python train.py --model="image classifier" --dataset="single printed letters, digits and signs in grey, bent and noisy" --arch="coatnet" --fused_qkv=false --depths=[4, 4, 4] --loss="binary_cross_entropy" --residual_init="zero_last" --optimizer="adamw" --beta1=0.9 --epochs=1.8
Rows from block 8 of a small image classifier, named by matrix and row number. Rows with one number belong to one neuron. Each number is 128 + 32 x the weight over its row's rms, rounded and kept within 0 to 255. All counts start at 0. After the name is the row's rms in percent of the matrix's.
After each neuron's rows are labels from the 100 images, of 14976, where the neuron reaches its highest value: "responds to" is what is common among them. Only what is clearly more common there than usual is listed. The data: single printed letters, digits and signs in grey, bent and noisy. In brackets: how many of the 100.
# fc1: MLP up (model.blocks.8.mlp.fc1.weight, 768x256), inputs 172-255
# fc2: MLP down (model.blocks.8.mlp.fc2.weight, 256x768, transposed), outputs 172-255

fc1.608 096 [189 124 127 119  72 120 123 184 117 120 160 138  94  85 114 119 192 147 162  97  58 140 154 162 132 174  95 114 160 105 111 113 120 153 113 144 166  88 119 139 139 160 151  70 155  79 114 169 148 118 109 107  99 144 111 154 127 141 121  89 196 123 101 163 124 142 186 184 101 104 129 138  94 139 116  87 116 115 139  89 103 113 166 127]
fc2.608 094 [130 100 128 160 176 134 207  89  54  89 121 131 156 170 142 124  77 178 154 171 145 118 162 142  92 155 175 136 102  97 153 172 154 131 175 125 107 114 108 123 148  94 149  82  97 110  84 121 136 210 146 165 145 116 115 134 170 115  84 141  71 154 137 152 160 125 146 128 152  98 128 118 117 101 116 116 105 146  92  84 145 158 166 131]
responds to: dark on light (95); capital (62)

fc1.363 090 [140 112  86 119 142  94 105 166 191 144 147 107 114 208 124 189 129 133 139 139 158 139 194 143 134 129  83 142 175 139 147 176 106 145 103 187 143 128  65 165 140 130 117 120 120  85 132 117  79  78  95 121  89 129 104 154 119 114 201 111 168 135  88 150 167 145 167 172 120  78 152 126 115 134 117 127 132 151 130 118  85 128  54 115]
fc2.363 048 [121 162 118  95 104 110  83 137 197 153 131 108 110 198 142 178 175 123 178 134 114 184 122 156 134 122 101 107 167  63  73 128 115 127 154 130 136 143  68 172 155 131  98 163 107 191  80 135 135 109 111 115  66 161 104 142 130  92 159 141 130  91  95 156  96  90 161 165 131 151 110 104 164  98  98  92 150  95 156 103 146 131  83  99]
responds to: the character @ (55)

fc1.392 091 [170  91 129 110  92  92 168 121 159 167 123 118 110 147 117 165 121  91 143 119  89 119 146 142 211 170  81 157 162 130 138 134 116 122  40 165 125 145  92 155 105 109 130 150 143  99  68 169 129 105  77 132 134 130 141 120 123 110 171 117 166 118  38 111  90 117 173 156 119 134 137 131 133 141 154 128 112 114 140  92  90 120 105 100]
fc2.392 062 [149 129  98 117  99 114 122 120 178  95 157  80 129 196 172 171 146 119 128 120 128 165 199  96 180 113 141 127 149 128 124 129  96 117 131 194 121 144 116 157 123  92 103 113 112  99 131 133  78  62  54 154  84 129 142 121 119  56 181  85 172 130 139 144 128 112 143 152 118 117 135 136 133 130 152 190 146 156 129 137 102 134 126  79]
responds to: the character @ (35)

fc1.296 101 [150 199 119 109 149 114 114 126 194 146 108 133 162 122 164 202 140  80 133 171 145 181 128 139 117 152 103 121 151 137 186 150 101 152  94 168  94 122 124 140 202 119  72 162 149 114 106 154  88  33 123 141  93 156 120 150 175  90 118 154 154 170 130 112 132 122 125 146 103 183 172 128 132  91 143 182  89  75 188 124 169 125  92  79]
fc2.296 093 [137  84 111 117 182 121 174 112  48 110 145 149 164 133 101  91 127 178 105 130 159 108  95 128 109 142  71 110 216 159 120 140 115 120 179  82  94 144 110 143 152 162 160 141 101 150 106 172 152 128 173  53 139 132  91 117 112 152  86 199 136 142 200  99 141  95 133 142 117 154 122 116 136 125 152 132 106  79 136 128 148 155 104 127]
responds to: the character @ (57); the character w (33)

fc1.54 107 [134 164 124  93 126 100  98 171 117 110 144  85 142 131 137 112 101 140 190 143 137 159 236 135 159 153  93  76 123  98 151 155 135 156 180 181 165 172 101 201 147 166  75 106 157  99 101 112 138 126 152 157  85 156  81 145 124 112  99 139 140 102 112 110 122 154 185 225 102  43 151 153 151 133  88 118  99 142 156 107 183 160 105 121]
fc2.54 133 [144 134  93 133  83 153 101 101 126 127 133 115 130 107 142 145 160 135 128 169 109 146 112 132  89  97 122 153  98 180 148  80 102 153 159 122 117 120 121  38  95 111 148 131  78 148 126 145 196 206 142 137 146 159 140  83 134 108 123 130 138 111  74 109 129  91 100 107 149 160 128  87  95  64 123 144 145  62 111 146 130 121 163 113]
responds to: capital (64); the character Z (27)

fc1.199 110 [147 112 112  95 106 143 148 158 194 100 122  58 198 173 136 144  99 133 153 141 108 158 139 108 203 129 105 127 107  93 139 149 101 123 102 120 135 156  98 147 146  76  85 146 132 137 129 154 113  80 116 125 144 140 137 121 101 122 137 143 164 114  64 179  65 140 104 122 104 135 174 149 164  95 135 110 142 127 129  92 104 144 149 102]
fc2.199 103 [124 115 133  82  76 168 115 121  98  88  71 103 167 131  91 107  45 127 160 124 168 113 221 106 210 136 158 167 171 132 131 103  95 161 144 130 128 113 162 105 131 117 148 118 141  65 114  94 198 114  76 138 191 157  90  97  87 103 146  87 141 139 111  88 161 193 111 150 110 117 109 156 125  86 123 158 128 102 131 112 122 115 118 137]
responds to: small letter (85); the character y (37); the character p (27)

fc1.52 089 [143 118 166 133  95  66 135 185 176 169 141 105 106 125 163 132 130 125 158 155 139 124 112 139 142 100 137 128  86 111 133 188 108 137  87 114  64 142 141 173 155  64 155 129 160 171 174 133  60 103 128  84 114 157 153 111  81 175 165 126 150 113  28 147  71 115 166 163 113 136 155 141 156 151 165 152 138 150  95  84  93  73 152 156]
fc2.52 084 [154 182 101 141 147  85 108 133 153 163 111 144 103 144 123 116 115 123 102 133 138  50 108 159 118 122 139 188  52 130 139  71 145 155 133 128 160 194  97 140 106 149 103 149 155  81 149 126  82  82 141 167  63 147 145 138 117 177 144 132 165 127 136  52 112  80 124 146 100 112  81 134 127 141 109 117 133 128 103 117 126 144 139  88]
responds to: small letter (88); dark on light (80); the character r (75)

fc1.73 105 [134 130 147  86 104 110 144 146 151 137 132 101 150 117 118 152 191 110  72 110 132 117 159  89 148 131 128 114 112 135 180 121  72 121  74 150 122 194 115 152 138 147  82 119 140 120 172 164 101 135 143 141 104  82 168 109 123 142 122 156 134  99 133 123 132 158 185 116 129 108 114 140 126 156 137 167 167 109 107 119 129 121 110  85]
fc2.73 102 [141 112 133  77 118 154 142 105  58  99  96 145 181  81  70  74  83 125 155  89 134  79  77  90 164 154 131 134 145 149  49  58 115 103 127  97 166  79 165 102 129 150 163 199 111 165 140 111 155 173 169 125 207 138  95  97 151 147 106 175  81 141 161  72 162 139  73  93 142 198 127 141 147 156 134 129 158 153 126 126 104 118 129 135]
responds to: dark on light (98)

fc1.728 093 [146  97 118 144 121  78 115 157 200 153 176  96  99 178 149 147 160 125  86 146 143  91 178  75 157 151 113 126 178 168 162 157  76  93 113 142 117 165  78 199 116 182 132 109  75 146 150 144 118  49  52  68 109 114 167 150 118  85 172 129 196 116 164 125 138 121 136 160 120  65 131 118 152 164 139 160 147 139  91 156 101 109 108 128]
fc2.728 071 [130 139  76 108 121  74 105 160 172 152 186 191  79 167 108 114 171  93  92 140 105 118  93 104 118 106 169 138 115 120 161 132 105 140 125 160 134 108 152 177 171 135 135 131 156 120 134 120  80  80  50 124 104 157 147 148 156  99 137 129 122 154 102 145 144 138 170 179 104 136 160 115  91 171 109 102 131 169 142 105 148 114 145 126]
responds to: the character @ (82)

fc1.137 088 [151 163 104 164  96 143 141 109 129 122 126 117 113 158 150 112 108 171  73 122 113 173 191 104 162 175 102 143 162  89 131 142  74 105 182 179 185 143 118 103  94 102 127 168 104  57 184 134 107  43 107  85  96 120 192 154 130 141 120 123 165 144 125 152 119 126 138 125 115  83 108 114 132 111 186 158 114 102 177 118 104  99 108 109]
fc2.137 092 [125 178 170 129  96 167 109 118  80 107 109 117 165 137  90  83 119 139 172 143  79 110 147  94 159 152 150 130  97 111  75  96 147 141 146 130 135 114 134 105 110 134 150 145 114 169  98 120 141 139 161 127 203 115  84 115 132 122 130 123  86 134 155 128 166 129  54  38 131 192 119 168 175 178 162 105 144 102 104 108 141 121 200 165]
responds to: dark on light (100); capital (87); the character P (32)

fc1.476 096 [124 180  91 137  82 125  76 147 158 138 128  85 126 165 129 174 125 129 112 156 130 185 191 155 122 157  57 121  73 117 125 140  99 125 135 190 170 139 102 121 131 132  71 113 161 114 116 144 157  94 111 138 142 122 159 110 156 104 101  66 173 139  58 174 113 145 151 151 153  76 167 115  76 100 153 107 147 125 106 103  83 152  53 117]
fc2.476 101 [110  88 109 164  62 177 114  85 135 128 137 110 160 159 168 139  73 177 140 192  97 140 175 103  91 149 139 124  83 105 171 189 165 136 114 170 144 148 137 128 127 125 103 111 188 149 125 138 135 175 144 105 145  74  98 103 200 137 109  90 146 161 172 172 155 131  95 110 172 109 151 117  56 144 115  99 122 119  55 138  85 148  84 156]
responds to: capital (89); the character K (40); the character Y (29)

fc1.204 091 [174 107 124 121 109 111 108 182 190 164 118 118 101 172 131 178 144 112 112 105 132 110 181 118 132 155 135 158 127 165 151 136  85 102  83 138 115 116  83 143 168  98 114 114 141  99 160 104 102  75  52 106 107 118 180 123 163  74 224 129 140 130  67 160 113 117 142 132 108 110 147 105 106 127 160 143 145 146 138  98  82  99 125  82]
fc2.204 049 [ 99  88 124 197 119 178 106 102 135 117  94 169  84 113 105 108 100 142  66 157 160 139 152 136  95  97  98 135 113 138 139 118 170  82 136 146 130 111  99  72 109 169 110  95 142 131 158 122 147  75  74 132 117 146 123 182 101 174 128 112 112 174 132 176 155 148 115 122 178  88  73 122 119 146  93 135 122 170 107 156 100  97 125 140]
responds to: small letter (74); the character a (55)

fc1.752 089 [143 143 130 115  82 110 109  92 191 159 174 155 138 151 156 132 134 138 132 140 109  94 129  61 147 125 109 141 107 106 116 196  96 113 102 163 135 152 138 143 132 108 138 119  87 126 173 106  93  20  61 103 114  70 152 120 156  88 135 127 162 133 156 146 155 128 120 109  94 126 117 139  99 185 181 120 170  83 136 130  86  66 144 130]
fc2.752 107 [ 93 165 112 133 128 125  75  88 167 115 110 100 101  76 153 133 113 158 102 131  99 229 137 131 143  51  81 161 156 130 145 122 125 118 161 150 147 111 105 111 116 119 128 117  85 138 174 166 152  52  78  91 133 110 124 154 146 132 110 143 122  97 172 132 108 127 135 136 110 132  62 151 166  72 171 139 133 136 167 172 166  81 110 145]
responds to: monospaced (44); digit (36); the character 0 (27)

fc1.723 105 [121 118 150 115  97 113 126 159 182 144 137  79 194 175 133 124  92 117 106 106  84 133 141 136 121 123 169 105 150 126 152 164  98 148 117 141  64 161 114 102 123  41 137 128 156 124 147 149  49 103  99 125 107 106 231  93 160  97 152  97 103 116  96 159  84 150 151 149 117 160 183 157 143  94 182 141 162 113 103 102  71 121 100 103]
fc2.723 092 [142  54 165 139 158 112 164 125  99 152 105 160 107 108 106 107  63 173  90 150 122  71 178 151 136 168 141 135 154 179 148 156 118 188 118 157 120 168 142 144  92 125 181  67 177  74 165 125 120 134  85 111 148 118 166 133 109 159 171  84  78 135 187 109 118 150 180 156  93  92 105 245 117 120 113 159 112 117 124 128 108  96 146  55]
responds to: the character s (29); the character f (28)

fc1.153 097 [185 128 154  96 125 149 121 136 122 107 127 119  63 102 134 115 152 146 140 112 109 157 165 121 188 166  54 108 132 101  93 124 154 113 158 217 148 102 126 111 149  90 154 160 125  97 146 139 118  82  82 115 128 119  98 176 131 115 107 132 174 170 135 200  86 126 136 143  81  60  88 161 161  92 132 117 111 172 211 151 144  48 189 147]
fc2.153 091 [137  81 160 102 133 159 170 132  48 118 107 169 152  81 128 100  90 158 135 131 143  43 129  72 140 137 125 145 132 161 129 134 138 125 132 154 131 107 177 147 129  89 179 129 154 154 119 148 166 123 115 131 201 120 140 110 155 111 103 136 126 164 150 119 168 137  96 129 131 128  84 128 156 177 126  86 103 162  92 127  99 127 151 145]
responds to: dark on light (86)

fc1.61 115 [ 94 146 126 164 112  37 136 145 132 133 165 151  91 148 112 135 120  84 100 138  69 175 163 136 151 183 126 132 145  83 128 146 130 118 129 116  74 110  96 138 177 123  75 145 115 149 122 172  87 117 110  92 112 142 126 140 129 137 125 147 118  79 145 105 101 116 151 131 113  91 104 121 118 168 132 110 127 166 143  70 149  97 102 103]
fc2.61 131 [142 145 111  97 158 123 205  86 122 154 141 182  90 128 119 162 138 143  96 201 105 154 179  98 136 147 133 119 144 159 143 110  76 134 111 173 145 184 136 147 106 177 106 131  88  95 130 149 112 104 134 173 120 166 139 100 100 100 131 100 157 108 181  97 165 141 162 144 109 109  97 115 128 127  84 141 100 127 118 171 119 112 112  31]
responds to: digit (42); the character 7 (41)

fc1.268 112 [167 108 136 121 159 114 150 156 234 152 216 145 177 168 135 162 143 129  94 125 145 128 146  66 106 104 157 104 136 132 144 206 147 150 110 130  65 129 165 137 132  82 106 122  93 111 164  84  93  63 115 121  98  88 161 116 140 112 200 168 115 174 158 124 124 143 181 164 117 102 186 110 131 105 169 179 120  87 173 128  57 128  88 126]
fc2.268 124 [117 127 144 115 170 131 145 100 132 102  95 100 124 117 148 128 134 142  77 144 143 124 149 186  92 195 167  80  80  67 157 121 167 144 100 141 229 182 146 151 150 104  69 128 160  91 154  77 112 165 183 164  84 148 139 119 187  97 111 155  85  97 122 118 173 141 141 121 115  89 128 148 124 189  91 173  77 157 138 160 111 174 148 130]
responds to: small letter (86); the character c (41); the character e (32)

fc1.567 116 [177 105 137 140 118  84 133 133 144 214 167 149  87 152 149  93 123 144 110 135  99 155 105 128 165 167 122 143 119 112 107 174 153 135 141 121 125  96 113 191 117 130 113 144 114 153 158 131  70 119 110 151  80 156 180 127 102 164 151  87 121 152  31 135  93 101 207 196 127 106 158 140 136 129 115 117 116 137 121  71 106 120 134 117]
fc2.567 139 [110 182 121 137 161  96 131 102 154 180 117 175 148 129 130 113 122 170 135 167 147  69  51 214  69  94 163 160  92 111 115 155 149 147 126  84 159 146 115 166  99 127 103 117 130 148 127 116 103 112 197 126  91 123 136 177 179 193 115 132  65 115 136  88 124  69 155 135 120 135 134 123 112 133 126 109 108 113 104  75 102 156 149 164]
responds to: capital (83); the character T (56)

fc1.287 098 [114 102 130  97 139  85 130 161 104 128 124 152 130 100 121 123 153  71 127  89 102 109 210 131 189 185 144 156 159  88 169 116  99 101 189 148 153 123 116 161 160 148 104  65 123  45  93 106 101 167 111 142  94  75  96 142 115 118 133 163 126  70 147 127 144 114 159 121 144 112 131 144  95 190  89 149 130 164 206 120 166 130 159 132]
fc2.287 094 [174 168 140 116 142 122 157  85 144 103 137 153 132  51  99 105 163  76 152 123 124 149  72 121 122  80 136 122  88  86 116 143 148  95  87  94 129 140 128 140 113  98  88 127  83 170 134 100 113 114 146 168 175 132 121  95 110 123 137 105 126 165 139 116 108 140  94 124 147 147 124 129 161  71 150 149 162 140  97 144 120 156 165 145]
responds to: dark on light (95); capital (63)

fc1.517 094 [183 163 118  84 137  87 157 132 141 156 168  99 141 178 121 159 159  99 138 140 105 143 151 128 135 153  78 116 112 118 130 129  42  92 140 170 119 124 106 159 195 126  74 141  56 133  62 140 104  91 113 158  86 174 108 132 157  89 115 144 122 115  86 122  95 121 204 166 143 115 139  83 126 101 145 112  94  99 127  95 120 124 108  60]
fc2.517 051 [119 187 176 105  81 102 155  85 163 144 160 118 168 184 127 133 119 139  95 182 141  95 167 137 168 163 143  81 163 103 178 169  65 116 151 163 155 145 156 170 139 113 106 146 104 101 127 150 112 143 119 157  81 150 168 136 139  91 111  76 116 139  74 133  95 137 193 161  76  94 163 100 124 189  85 120  78 125 112 132 152 159  98  81]
responds to: the character = (44); the character @ (29)

fc1.276 097 [177 129 171  89 159 143 125 169 170 144 148 102 126 207 107 183 172  69  97 122 195 124 203  75 148 176 108 139 104 116 153 134 113 107 132 191 113 151  85 149 127 133  87 128  75  78  90 104 141 119 100 122  87 165 161 134  88  76 125 182 191 133  58 124 102 122 147 169 149 100 171  78 129 103  98 155 103 111 140 103 121 111 134  56]
fc2.276 089 [111 131 189  67 110 108 106  84 104 190  98 146 105  99 106  61 144 128 142 159  89 145 146 145 155 136 130 151 168 154 145 103  56 134 175 118 165 173 136 145 107 130 159 100 128 127 195 139 161 192 128 168 162 154 155  70 168 129 158  66  92 116  98 136  76  89 186 174 130 149  96 174 130 145 109 137 116  73 141  96 107 129 168 104]
responds to: dark on light (96); small letter (61)

fc1.580 107 [160 155 116 102 100  62 133 160 176 128 170  89 112 185 132 109 136 104 138 164  71 150 155 147 160 182 107 107 100 117 147 156  48 141 145 188 117 189 119 157 168 159  78 166 114  95 118 137  78 100 104 128  55 148 107 137 109 126 135 108 134 117  73 106 119 119 214 174 129  81 148 122  98 132 108 109 132 120 115 116 116 145  90  69]
fc2.580 114 [ 73 159 118  95 146 119 156  62 138 112 147 141 154  88 150  99  97 146 107 130  90  95 122 113 171 132 127  74 186 119 163 104  69 106 168 136 158 159 165 116  87 148 124 113 112 104 126 131  93 147 123 190  98 125 126  80 133 115 110  62  87  92 166 138 102 134 146 152  95 124  89 133 147 108  75  94  90 177 103 185 184 154 116  78]
responds to: the character = (74)

fc1.632 107 [146 160  67 123 131  82 158 112 147 121 149 107 163 113 127 121 191  84 127 124 119 143 115 167 139 113  84 116 141 187 142  96  71 105 115 123 120 152 123 181 180 145  70 151 155 147 122 175 134 110 131 164 107 134 140 141 177 143  87 133 135 143 118  74 159 152 197 143 153 135 114 101 105 165 147 112 149 136  99 133 111 184  82 105]
fc2.632 119 [139 124  97 142 133 125 154  90  65 118 107 143 163  87  59  90  97 120  94  94 128  87  78 114 127 116 119 156 138 199 124  27  99  82 128  88  85 109 162  67 167 197 138 174 172 143 117 144 153 140 133 155 161 145 159 160 105 156  49 196 139 139 179  72 102 155 123 107 176 162  94 102 115 117 113  99 149 101 165 135 184  79 120 146]
responds to: dark on light (100); digit (43)

fc1.706 086 [111 132 152  83 155 136  52 189 118 169 156 111 122  89 129 138 110  91 113 101  64 124 173 105 127 140 130 126 136 140 185 101 118 103  63 184 150 124 154 132 150 139 164  82 168  86 162 157 167 120  93 152 121 136 138 132 167  65 107  95 146 120  85 171  89 135 153 167 139 116 149 109 149 131 117 151  79 183 118 125 155 121 104 109]
fc2.706 091 [135 125 183 110 144 111 125 129  87 117 132 131 108  93 168 158 110 172 215 163 160  96  81 115 139 112 166 117 116 106  99 137 130 122 147  83 132 110 135 133 143  91 136  87 116 144  74  71 172 137 169 125 137 127  78 144 129 107 153 188 105 147 144 116 113 107 177 144  67 100  99 105 155 112  95  89 140 105 118 114 123 127 162 103]
responds to: the character @ (49); the character % (29)

fc1.661 087 [ 89 118 146  88 143  71  91 130 148 139 118 135 138 120 165 150 117 111 163 155  55 175 168 133 169 138 110 149 186 143 151 155 133  92 105 141 122 134 123 178 128  77 132 133 140 108 134 158  62  99 133 159 147  84 134  77 148 118 191 131 132 116 107 127 107 174 138 186 134 141 122 170 137 117 125 187  99 145 174 159 119 102 134 106]
fc2.661 082 [108  81 159 101 189 147 118 103  94 148  63 155 127 137 125 135  46 191 136 143 111 108 134 177 133 126 125 127  92 121 132 159 163 194 174 105 140 167 102 121 147 114 143  96 101  84 128 108 122 135 187 157 166 109 107 119 184 124 135 145  56 146 200  99 104 144 125 156 135 118 122 172 152  48 160 121  94  97 120 139 118 131 147 147]
responds to: the character @ (40); the character M (28)

fc1.694 101 [155 139 111  88  81 144  92 124 208  91 173 106 170 160 125 178 162 137 119 149  69 143 171 134 174 185 139 110 164  69  83 131 127 188 146  95 191 158  86 111 120  98  95 126 110  88 146 108 109  71 123 126  86 115 145 139 138  89 142 128 170 127 142 131 132 122  98 145  44 154 173 149 152 147  90 115 147  72 123 106 155  86 147 129]
fc2.694 113 [137 131 146  98 173 138 188  87  84 151  68 153 139  79 115 145  95 125 142 127 107  94 148 128 127 114 170 132 140 124 120 157 107 138 134  60  88  95 148  97 136 138  89 167 209 167  89  93  96 156 121 142  79 149 128 148 133 138 115 169  79  77 129 118 188 145 127 107 149 166 151 165 125 149  95 116 108 162 132  97 148  85 185 135]
responds to: digit (40); the character 1 (27)

fc1.464 097 [132 106 114 142 131  88 143 129 166 138 172 167 156 138 111 119 139 122 160 155 115 136 116 122 137  92  81 144 151 160 166 166 100 102  83 172  77 104 134 193 180 116 110 172 132 154 149 122 119  46 101 139 144  84  81 193  99  89 152 154 125 169 157  98 156 150 164 194 131 120 171 112 138 175 181 126 122 155 119 159 106 126  83 168]
fc2.464 113 [136 102 116 139 176 128 149  61 120 109 144 151 136 135 155 123 136 204  43 155 158 113  78 131  79 122 188 129 145 174 135 122 137 138 164  52 113 175 139 131 141 140 116 143 125 165  99  72 150 137 122 122  91 141 181 154 166 115 118 205 109 119 205 130 115 109 152 156 140 124 125 123 158 112 120 121 106 123 161 190 161 111 111 174]
responds to: digit (47)

fc1.669 102 [113 132 130  90  86 137  71 129 106 156 103 145 153 150 123 160 104 128 174 100 117 198 193 157 198 173 111 150 120  91 109 159 119 141 153 123 173 118 110 162 147 142 100 107 152  78 103 120 122 113 124 145 105 161  63 112 106 137 122 105 143 125 108 152 151 170 164 197 166 135 148 136  95  91 127 136 136  62 114 110 153 133 105 108]
fc2.669 114 [ 87 171  88 135  90 135 101 138 110 134  58  83 149 152 118 152  70 130 162 158 156 196 161 130  87 101 127 130 124 108 142 174 163 141 167 131 116 147 120 116 157 143 130 140 114 143 113 106 147 160 149 148 151 133 120  91 182 167 116 145 105 123 120 145 143 196 135 129 149 185 166 128  86  47 129  89 126 113 156  90 117 123 110 157]
responds to: capital (96)

fc1.247 081 [171  97  68 120 106  47 120 144 125 154 145 136 163 160 156 163 136  83 152 129  98 109 156 109 218 137 119 112 160 162 134 147  31  80 118 102 103 129  99 158 181  80 125 147 116 108 113 146 105  96  65 110 110 134 147 126 143  85 115 111 176 117  68 117  93 141 143 143 104 100 144 104 108 118 144 149 140 106  86 101 109 121  83  94]
fc2.247 066 [183 143 147 125 118 107 142 149 136 167 162 167 120 145 130 167 143 113 131  84 123 109 128  96 145 123 122  99 170 188  89  79  62 102  85 129  77 157 134 100 164 173 126 163 108 188 126 115 130  91  40 121  93 157 156 154 143 109 159 165 139 165 138 113 128 122 153 152 138 138 109  98 150 144 146 157 165 123 144 112 104  88  89 105]
responds to: small letter (94); the character a (45); the character o (30)

fc1.425 105 [182 164 106  90 104  53  96 131 152 167 139 102 170 142 182 131 105 142 168 120  89  97 173 108 179 153 139 171 135 112 157 136  88 129  94 161 144 176 141 223 154 130 138 147 107 110  98  77 100  49  96 138  95 114  77  91 123  60 183  97 172  98  53 134 145 138 164 182 134 104 201 128  97 152 108 145 141 133 102  89 105 128  92  95]
fc2.425 107 [126 111  75 116 112 125 116 111 140 153 109 126 143 143 169 147 103 156 113 159 120 160 154 141 161 124 130 139 124 106 118 168  78 164 154 133 103 139 161 131 138  97 176  73 157 129 144 136 148 108  72  96 147  97 126 110 145 137  98  71 147 103 110 110 118 147 163 176 111 120 133 118  51   0 160 181 124 134 133  59  92  96  96  76]
responds to: digit (51); the character @ (35); the character 5 (29)

fc1.496 095 [133  85 124 125  69 134 120 146 189 138 101 131 168 145 124 175 135 115 165  94  87 124 143 129 220 119 161 171 136 127 120 165 106 131  76 136 150 136 152 183 116 102  97 166 152  95 138 105  31  80 108  93 126  71 112 103 106 117 194  72 153  82  72 120 136 105 135 117 102 156 178 152  99 161 150 143 195 159 182  93 100 105  80  94]
fc2.496 077 [178  92 132  80 179 169 146  66 186 124  65 142 128 114 176 186 147 116 142  84 165 165 119 155 161 104 133 132  94  95  86 192 113 144 140 141 106 148 128 110 138  86 121 146 116 105 168 131  95  93 109  95  73 128 113 160 100 131 144 148 179  90 133 103 120 100  93 139 125 151 107 147 147  50  98 196 119 145 187 143 132  79 135 114]
responds to: capital (68); the character N (56)

fc1.646 106 [101 136  89 154 158  74 110 176 155 171 196 103  66 112 116 145 198  88  84 165 119 131 141 122 116 142  76 150 100 163 154 126 130 141 108 157 159 154  96 147 127 145 114  84 156 128 168 153  79 107 122 150 140  80 170 140 130 124 123 121 140 112  97 184  98 101 144 144 153  79 125 117  97 187 115 124 132 166  95 107 140 144 175 137]
fc2.646 105 [ 98 199  89 117 152 131 117 120 127  78 124  86 121 168 161 151 137 199 103 175 130 106 167 149  94 115 129 104 120 103 143 100 141 171  86 109 159 157  99 149  54  87  98 105 119 175 141 156 157 101 133 114 153  82  73 161 166  83 118 109 122 130 145 138 118 121 120 141 134 110 140 135  98 153  89 128  72 167  53 142 121 141 124 128]
responds to: capital (64); the character N (33)

fc1.725 087 [123 121 155  97 122 102  90 118 218 142 174 106 217 167 168 168 169  88 167  92  96 116 180 143 208  64 147 158 182 129 129 137 116  86  69 116 136 143 105 175 128 102  90  90 135  94 160 100 101 110  96 158  81  85 105 177 132  93 158 110 138 121 161 129  81 140 150 152 136 107 116 115 140 177  84 188 123  97 124 128  84  99 102 116]
fc2.725 077 [100 108 152 117 173 133 137 123 164 166 146 133 141 123  81 151  94 100  73  81 141 116 192 116 157 107 100 154 127 103 183 153  74 163 131 136 144 125  99 166 142 122 129 130 128  96 149  90 118 130 125  93  73 196 146 164  79 128 172 130 100 118  64 119 161 102 199 205 179  88 115  89 102 124  76 148 101 156 172  77 123 146  74 104]
responds to: the character s (29)

fc1.465 103 [177  81 121 171 131 114 107 161 177 153 211  87 103 117  91 133 120  76 144  79  53  97 173  86 188 113 112 150 217 101  91  98 138 136 119 134 110  96 124 118 125 132 109 166 123  94 102 115 129  68  34  93 102 131 101 154 112 105 191 152 136 124  67 153 148 122 135 141 142 104 166 103 147 166 153 103 168 128  81  78  87 125 163 158]
fc2.465 122 [180 103 115 128 133  89 111 104  95 129 151  91 116  76 123  87 164 132 228 122  65 146 147 147 141  72 115 149 157 128  98 138 126 139 160  84 116  73 126  91 167 127 126  80 106 134  97 114 148 172 151 136 146  89 128 165 122  87  92 128  97  91 155 124 171 127  99 104 131 120 114 148 103 131 159  63 142 138  82 115 155 173 160 180]
responds to: digit (59); the character J (33); the character 9 (27); character: 0 (26)

fc1.36 097 [153 102 159 100 154 121 120 134 207 108 129  90 120 129 131  87 140 128 125 171  67 105 121 127 167  86 148  90  96 128 142 119 155 128 140 105 135 166 152 131 132  91  93 125 141 125 179  80  76  52 100 157  91  75 148 141 132  83 149 113 123 109 129 170  75 158 136 135 116  75  97 149 144 136 147 149 121 162  85 166  78 132 185 144]
fc2.36 095 [ 76 107 156 118 109 147 122  53 175 142  88 140 153  96 139 141 119 149 165 103 118 194  90 120 159  35 139 149 169 121 159 163 162 107 158 100 158  73 160 161 108  95 135 126 127 147 127 136 145 139 102 102  93 127 112 160 126 156 153 160  76  93 118 154  65 100 177 152  86 152 107 143 167  86 141 142 137 129 186 167 169  99  92 155]
responds to: the character s (42)

fc1.327 091 [190 113 161 163 117 118 176 164 161 158 201 135 175 170 127 154 164 150 158 112  85 117 129 124 116 140  90 125 141 142 143 169 114 130 107 123 129 179 119 137 137 125 166 123 130 109 138 161 132  50  86 114 123  93 133 178 122 115 144 127 181 147 111 158  85 141 150 155  71 144 160 150 149 145 169 161 104 112 168  87  69 114 183 149]
fc2.327 088 [168 139 106 146 148 181 199 126  69 102  92 125 132 129 143 124 151 162 188 124 104  70 131 145 113 156 162 133 120 142 132  81 169 104  98 184 143  77 117 146 117  53 157 105 149 133  96 132 130 110 131 137 135 146  92 136 156 105 152 124 133 143  99 135 169 107 127  54 108 103 117 143 143 201 125 101 146 188  64 136 111 159 197 116]
responds to: small letter (70); the character o (35)